A small contrastive audio-text model, trained from scratch.
Training: 16000 steps, batches of 128.
Data: trained on notes from a synthesiser with random patches, 26.2 epochs.
Rows from block 2 of the audio encoder of a small contrastive audio-text model, named by matrix and row number. Rows with one number belong to one channel. Each number is 500 + 40 x the weight over its row's rms, rounded and kept within 0 to 999. All counts start at 0. Numbers have three digits each.
After each channel's rows are labels from the 100 clips, of 14976, where the channel reaches its highest value: "top examples" is what is common among them. Only what is clearly more common there than usual is listed. The data: notes from a synthesiser with random patches. In brackets: how many of the 100.
# convs0: first 3x3 conv, stride 2 (encoder.blocks.2.convs.0.weight, 128x64x3x3, each kernel summed), inputs 0-63
# convs1: second 3x3 conv (encoder.blocks.2.convs.1.weight, 128x128x3x3, transposed, each kernel summed), outputs 0-63

convs0.117:474435575529502474503549425519540472489474495456493423523439445498502424482517542468473417498492421537595485461516569543543535526532460556492458503526509554464482501533500495488517456487489470
convs1.117:509503471382545498418371492484412461470454484418509476532527495515521469526507421470526486475510513524490484505481461513532500462522494490427484512506483524454456504378448481496506460473457464
top examples: drive (59); gate (50); triangle (31)

convs0.101:539442478555480528525532447518494523528486493487497577531544514512543473539555483551506513457529573544501556521550558568522505565497564600481516534582502522533511591520522488497525507557518517
convs1.101:493476579515485397441430491480482494491493509394463488493511477485405427493504519519509495471484494502476496517486493403485428499526434307485514508480476469484488502445380488512494495503483487
top examples: drive (55); triangle (37); square (32)

convs0.79:485507542513525465492516450550520481512503518492557438553522486504475572489520537438501426445472525509564474535527550586557535582513477598478505511576559524454519565513485486534474529497489465
convs1.79:521506544463571400379384489535502507522479518377508499527509502525446433528510480485511496483505528491501494497472460454510484484527434375456533485527511487458464511388411468484509473503464479
top examples: drive (59); triangle (32)

convs0.13:518498505512481417547478497458524505432534473501524498578517547431495538521468505402482505520431479453581451465485538508506529508453479484471484556466466474506467566515468416526545519478432442
convs1.13:443488438413476532445452537512501500474404487520516380500483506423511531545450507549527447500515519384459450504512474547432537511509530512454451488500432488460478507464532531522547536486503506
top examples: drive (53); pitch class: F (25)

convs0.114:397461496477495466504391480498498518550485504460494508469496543440480491396466558545504478538538500498461529466485472499472489516517526496525508438528428501529514506439481528503517467485363486
convs1.114:460470477536518476502511505436479454522574533446519567451438505480532513518568457489508544508503458508614594533507467517418549492420511515505602512559475511497584507508496398510525516506460474
top examples: glide (96); square (27)

convs0.82:531497527500553454511493498456491537460506519543519435515567455387491527497477538490517449450471432527513517419517470477458458517501554521492512511543472458443528520439467500599481431528441476
convs1.82:503501503480511506464519570524486498461448465449527412542487559419496512438507497491569458546494499439480465467524475503450521562453463501462509541525472494495523502493482484538507496526503539
top examples: bass register (58); drive (52)

convs0.26:463529466471544437569549568508557494568488508534453504486512510441486505538523521549522462513509502490472472351476468503471543478484480471512469558496508506485526519537456466502549448464599466
convs1.26:537514483476451500481514494484527466534389471506490422473540381538508480481521536475583504514485495482364396530480477460529545410514488524441530499551570491447543477495457437504457432491452488
top examples: drive (62)

convs0.126:496412499556496484447517462498491481501475472481465504523435568459520437496475455453447540516455630494521473471500497537443540482433517532474450527519470478486481604482475513453491461514470461
convs1.126:506481497473421502431441512480479454511508507418530495431424531456374422495484482494487508455506425431504539511446490460533529482478497456477495503540521489492504485392467497500518502528500515
top examples: drive (55); triangle (44); square (31)

convs0.83:536404576476517531495544441484511524478481498454519461434413490541519421559542522467518502487511507497561497491478500503526487498493451503437463535491506505524455510516484437432557403480521426
convs1.83:474510456416503522447508480489442492405461466497501432478522484517490507515494496515508539487482510454473408490547517497540517410524480549413374499485500476458465487466482486466529456447419485
top examples: drive (59); filter wobble (45); resonance (42)

convs0.77:534446464513514445551513431531496478463423489490431463565417477485446414539501492510517433439512505540504541451466565527538555503441485462515474525501541496483537542517483440460513479512556523
convs1.77:501494492427460515471434396515519451479456506525463486456460501597478484564466500535478439477502497503440427517420499516511369459544510467526423488455512483545377507416538510508447461467518499
top examples: drive (82); swell (53); noise (27)

convs0.52:526476511489469475519496516486493452502495497490444442417484418485519457483490516507483416562500351567511524482464478493464483490464483464511457467510447522480511411504527576488488510556467468
convs1.52:499559437475464477457458514428479471476508499477525502500535513478533482488550478509495499520487523534521502494515392507559425502577440468488528522483506531553561504485477508467460439437489482
top examples: drive (86); envelope: gate (51); narrow pulse (32)

convs0.67:512514471461515444454452488466492491521532492511544456523515529395472412497538487419457552561486488437501470445512494521472520509485496481452499473497483560508525474516401413540502461472421524
convs1.67:551440503428512504496489519523503494513386518516520438497490478501507500496394510467526496482452452463379365534516544533513512541528503513485489532518477445445422498453537420500515511501462505
top examples: drive (58)

convs0.44:449520519479510491496495489447484573502471511449491507482487539569450423539479487564484497458495537479408493479482470495566405526468522478461457513490493512508509508490452388521547428438557526
convs1.44:535430527540448550518514520535572566498507523510477559501532561534536500496525557504513481477479458555402383467535519475376560562495508507449526490492517497504530413517501528488522481517534522
top examples: bass register (66); inharmonic FM (31)

convs0.16:529597399456475483420523604480525484464596495517451473518577470528528465514493510533497491470492468469469471450495522531534535509475553480535479499514578515469514502516545487498436450514531495
convs1.16:525510511480493501555430419464470525510523442434478514509546443569532464486544543478468438578541481558471463464469490419516430501510377464428590542458492514487466509489421491491479514520523449
top examples: drive (54); filter wobble (46)

convs0.70:475542506474471546430586572492462492437492498511459431478545512562479460561480475472472513455478522516484533579549488496463531492472558504491431533537535442533514541504477468515498386512506458
convs1.70:469522473446501533530528519486435461430460520496550425502472424455440468470475526487503462476440443446487429473468510490521521460527481525496510460532503499418496460485520462487573496465483422
top examples: drive (57); pitch class: A (29); narrow pulse (28)

convs0.64:520527556541486361562500390451568483506543497517526534480420478465503463524467538535486515495533473536492503446525567527537501485487478490519476509472495503526501487527474530552550541529586525
convs1.64:481532550496511467402424501523558464527470466412500486525485479535466473442526466481456498540526557544477455493484480452507402516496502385483453487506529548550513534385402480528472494443447481
top examples: drive (86); high-pass (56)

convs0.116:569482528481515457518492503420529497510484454498537527447565517392438460413465553433504550496467450498497543421540447459490452475449495484487538470497528526528519479486497497510479441518444454
convs1.116:509508487509525467500508582464520508480415527459581434521422533411509454445506506489505448477458481399487540513509455463514564425468430518470569515587526511498641471541490468518551545529443520
top examples: glide (95); pluck (51)

convs0.22:502506453494423463495482475460516433479482501520456478605497475506514470570480489505519418508539458481466472443517601479519571476477592470541485538508471547454515526514524487473431518473517561
convs1.22:501554471475490470485335441488507499492485509483502482500483463555504399537513503505460403520532504523494473473385463458487408501509445414451535478484460496461439512438464521490500516507558487
top examples: drive (59); filter wobble (51); resonance (35)

convs0.99:508497515450448486469519486535458554477502546463466447496470502458454512532483359500484498439450530517483468538431463501528503474506482477486484448474503414413535489454441556542558457509483495
convs1.99:492485479485476521558559402571592498546464513503454546467450525497424467523481513495466513548551538455570459431523574445504563500557466555443436477479517496484427420544480508508476507510517510
top examples: bass register (65); filter wobble (50); resonance (49)

convs0.71:476515505467485474490484584500522528435544505582447451512541513559439509470485491447490581469507527521486498410564491519506479496440507487457445541512515508489528541545417421526509474455573496
convs1.71:539482485432502502509500476522495526473364479474500343522508435510481497463413525503494454477495481408357416509540501487600486453585467479510465518510460454445467476498505526506485438469474479
top examples: drive (96); narrow pulse (60)

convs0.24:477517511492497520453535469565435485516495486443501504470490520549468493502442471502496499513484518557508522491472499499408462472501498495590484477493339489520497501493445638522524505485511519
convs1.24:500539446516503476505500514514479434540524495504479485492523490436483497465466382489527468483479497540587590463448579484528534551496479536490509483513475519500505532494454491507495492533520481
top examples: vibrato (70); glide (49)

convs0.23:459451551516530410505390493495499531530481540500471469504467532420460485391486416466496543504493541521471481556538496504475514479481520499502463434523447478490509485506427488456514504496410482
convs1.23:484495533536474539498563402516526585529504459409466622431448588563485532505506520564440540586554426466578510443533478488514455502512523514533499526482564498490534446457513424500490511498481518
top examples: glide (85); square (31); triangle (29)

convs0.45:466512586492556435517424548517483437498529553571560437466536494427497525461507498488519475511496449502567434530575526536504464538528494538492451484521516514545502473535463494555470538478427483
convs1.45:522485531470511502444430474539508513538505447385516516459497504509453476554539499494456493568533546480520494437513487428495482530497478449395491535497520505541471494428374520526476468477481493
top examples: glide (73); pluck (53)

convs0.50:502551491488541470452484431467485489508520515511473474571432566506511449457526499524469522472445475463448489478509478499502440540442519511505433539552489521557495538548479457544500368522437560
convs1.50:457506481471495527518455528472462472421521493481538381529518558468492505498492519586522410515502474506392456481502502516446561512443509502547455479489508481472509461460537534543557589436515536
top examples: bass register (96); square (32); pitch class: A# (30)

convs0.110:452480493475481470538452562463522509493487507509455568441564605497482491481476435484433569480517544531503480409563499487434482469448488501467529522505532481549492547554450488507481442469464449
convs1.110:517499524476408500520537549508523495532533505389545466453478470504425429504510528523518473536481430453505542480470479410535584499492509508503583500530500523507574480461443500544505485526504514
top examples: vibrato (67); triangle (42); square (31); pitch class: B (26)

convs0.4:476512533444485441490479566543486523501451528430497453492533563517479439552466470469477527531509518508529417474436548525448484464494484484482431510495463414444474532487396567484519505505547476
convs1.4:495479402450467538496514517487461444530477507505552440440420479555500506547434460450510504515476404391555528534536501503527582486491518584465493503569465546444449442460498440519469466543513482
top examples: drive (55); square (27)

convs0.37:529547536516544530505528497501517485586533560527542436508519473500473449532474512612457447484478494506540461521540495523529523549489427582489518475518449589477520516521504481516577466477584515
convs1.37:508510546403524443429401399506466562496520509424437509504552546552499432480519522475481485513493469520447472477495535499434455542419437416444488518493580508505417416467484513496512445486493535
top examples: drive (53); inharmonic FM (26)

convs0.60:509493518580531444544427436509504517536507518530498549557488520470503477421513532560533520484525519480496524476539564593559542570520512533489482467550469596529511554560521505486513553533526534
convs1.60:490493578528525418432387467515504505536514507393473550502474538557439420503513517465478522509519504541498498525470480453489395517482457336473480499466535507552455512365407519513456519486476506
top examples: drive (69); triangle (27)

convs0.66:487517525486514451558466550474506495405499457525457405611467502517467413501510460458500533502494438511575522460527543560458508533499466495547453547521524464475539545523487486529491440490471507
convs1.66:518489438402478569474481468485453444421472490443504461463473534505553467585480471497528452580465470470506475486489472480460455508470501535488426526413507501554420496439501535526478476531541496
top examples: drive (83); hard sync (31)

convs0.112:519545547447448448575490528475620457474530535465455480464465481454484470497483545474460468495488426539531478405528529509463508501494484525543490486475502442488544454513511531528582417506489514
convs1.112:566507508429507497474491545480502511455532541403528484513525435431520438488553445496474490531522530526517503480429447397491479521498416491474524534511548541543497516480398511498551465456486469
top examples: glide (53); gate (52); square (31); oscillator: triangle (28)

convs0.73:537488528483484513437514566499489491440512429494513421501524484434474568524490509416500423428497509464551449576503529512531485552501502537460522473550496500432529488500497446548463510566444451
convs1.73:525521525464531415426445513477552501548448540498540474528480495528430449456480475485466483449490556478480481476501477519534488426526446415454559503548549470431468502430452470467473454500452460
top examples: drive (64); triangle (28)

convs0.12:499463442466485544465522478524447455508423473438484482492506496553493491535465481491505516488472529507498481515515507522407491536526505527534472501497347525470520554495496644478516481544519512
convs1.12:478519448449493477481433493494401437486487506510483477479514488445468486460424422521521478439452459510562542480427566481525476550507460506480453478476467505498447491513471526488482479548524516
top examples: vibrato (61); glide (51); oscillator: inharmonic FM (27)

convs0.69:476493535445507513585496504536554513493470535435454482504485532556467505530469467480517537501463520556520507506465502495444512481477543469574422522530374460505526527462428595460555513515509505
convs1.69:511529497515493544515500478560470466526504472438492493478512450502423453525496467538483509555498510509543509462470534369524476527569441480435477549501477544512469521449342512493479481523442489
top examples: drive (58)

convs0.127:524466566517526505548524452517562452514447516453535462515494496478537479498504579516510491534509497526542513502482581598472539574525521591551498532537453566537506535558537568459542533519507490
convs1.127:494513550470550439430396494482460467523486480370481504502526487484452417502498465506534492506500533500519518522458508425490424497528412389441493520499489507509490537437364503517500483500454499
top examples: glide (68); triangle (31); square (29)

convs0.32:591518448421466543503482527455466493442514502420479460535486495520462459520513412475538572530469528455506511535528483539423517538484493479535445548506451466541509509558456476533464431547471494
convs1.32:499556468480479609472494501523506478473419488493520479442437570523421483484461462530540492523490485402466460478471502451555487491534474543509423502475593492493475497462511546515544524514498465
top examples: drive (97); narrow pulse (55)

convs0.19:565527516519435517423514537483430519462524410525471482487466511460507518536489542479479511542535475486500502551519517478443501547510518489484506415539505532482494488488523501574436425634540481
convs1.19:509509518497529466452410474496572502520484472549504572506509526483436445389515504507519508536511584572475419489494516516534325513527450397447503498491546525532503498447461473533434507464528529
top examples: drive (80); narrow pulse (32); oscillator: hard sync (29)

convs0.68:501488460522493542497507503499467501440476472562424552507514485559479476514506339536466505479506545454442475576541455492501514488453574456524522497482488438476511533504489468430462542504456500
convs1.68:531526547500427481514474515501488525504569484461508508417541476505471486471544579556419540512502462485496485421502491445522520552555483388480490470480517469490489440474455600473576501461522531
top examples: drive (53); bass register (46)

convs0.39:491463466529524501537458472555477544520484504445488523549489533521502500508533388518482497513457605508504514516485486579487534575459518543496492482572470492467525638520478519449481526534491542
convs1.39:523464536499468448446431472532477510500515518393488517453500531489391424549500518532484504470481473452496506475471490376511446505511478357483510494492506499514459496412416518513473488511517527
top examples: drive (69); triangle (34)

convs0.78:446449522482558471492460497517519530488496508517490458482454532390459495487462485510546527605491544535420565530529518478423520509464563469520521481551437479505565515511495507519557451506433471
convs1.78:496532504572475544481512495516477479513579478445488531476473570416426489423551524523500521555514498501498513495483526447504497557523461439513473512548544500536568541458443474504562559444510484
top examples: drive (64); narrow pulse (43)

convs0.43:493505455470502509456530502525486524415476560458471493464501482523431473515488472537460504480472466502482511525462414410515526428432463376494456540430473454464444467485509466478500479475535485
convs1.43:512480424536424514542571480555597469509472516488467482505515484468539485509506466519496480504500491503465455491511528474483525507518476608474527492521490506458500473565492518504445502481490506
top examples: drive (56); filter wobble (49); hard sync (25)

convs0.34:540532500500454445450508468457452501505518475457528520523529427475476435515491551573496501467512489457439503492454530539549481518473480493511418476505531595532461501428437429553502532544579531
convs1.34:513461532504524465485370461538506509480487482495485559517497570556528422458460498439487462419449477556436480522469494522448465516473465410465519446466522493521467404447513503486402482526512548
top examples: bass register (83)

convs0.54:476467557480484459482478475495484559462541514438455488408473546500473456544570440476508515524501518474497511534435452512507483525453501477418406494500532478440438471481417449509515478492479424
convs1.54:497512481512453592536559469539538477518485514458498536444514526468453493537487567502520556577536511503492405466547491503501535478588515533481408482465498477539487474465500485517432437438494506
top examples: drive (100); narrow pulse (59)

convs0.57:521546499505455468540458498483549484491535471512471487517472464504467460514473568515502438550529384520438490413485510510464487503492533490577476457462397563467542438472524522551488501522499570
convs1.57:466559498492546538508398499471507454453514520474527507557518547559578446461541447480465464613518518584525534497457442461517466532482423493498541548507501562491519478518469506500456539495528503
top examples: drive (59); swell (56)

convs0.84:464529334425494475462477496481492462441527546496463459523504510508481479530524442467484547536473508464486489471494502501469542467449506456522508544504494475547456524462433477504408449464442485
convs1.84:545498407446427591489463562500507467483476501483501432494503499457500460571439492480509438491508397465476480501474462451507571551507478551479567424467498518479474477485544514485513503493573451
top examples: glide (96); pluck (60); square (29)

convs0.95:475508514478446524536529553442595512490564552469499493486490492523491442514487482465486516578452473483480504458478477496438422499494513521508533510511456440540536512487546467506553382464396503
convs1.95:487492448473528565546532539475457498380465483498553360489537478377508461481462542549553447530494454416476487502531470449459573500447466575480440499466497513485535461591466541503613516498482499
top examples: glide (100); pluck (52)

convs0.80:499491515541501495557498454519527496544498537512530532539497537512518535490521523528555532549532541527496548517591577600494504583530554603506525504592463542540521557547523494512495511515509554
convs1.80:484527597527530395437404517482474486505520512387473500549530490500424431488516500520526515506522498509504514515477476410490455487517410341470518506494472503505504503439375488520525516485462490
top examples: drive (56); triangle (36); square (30)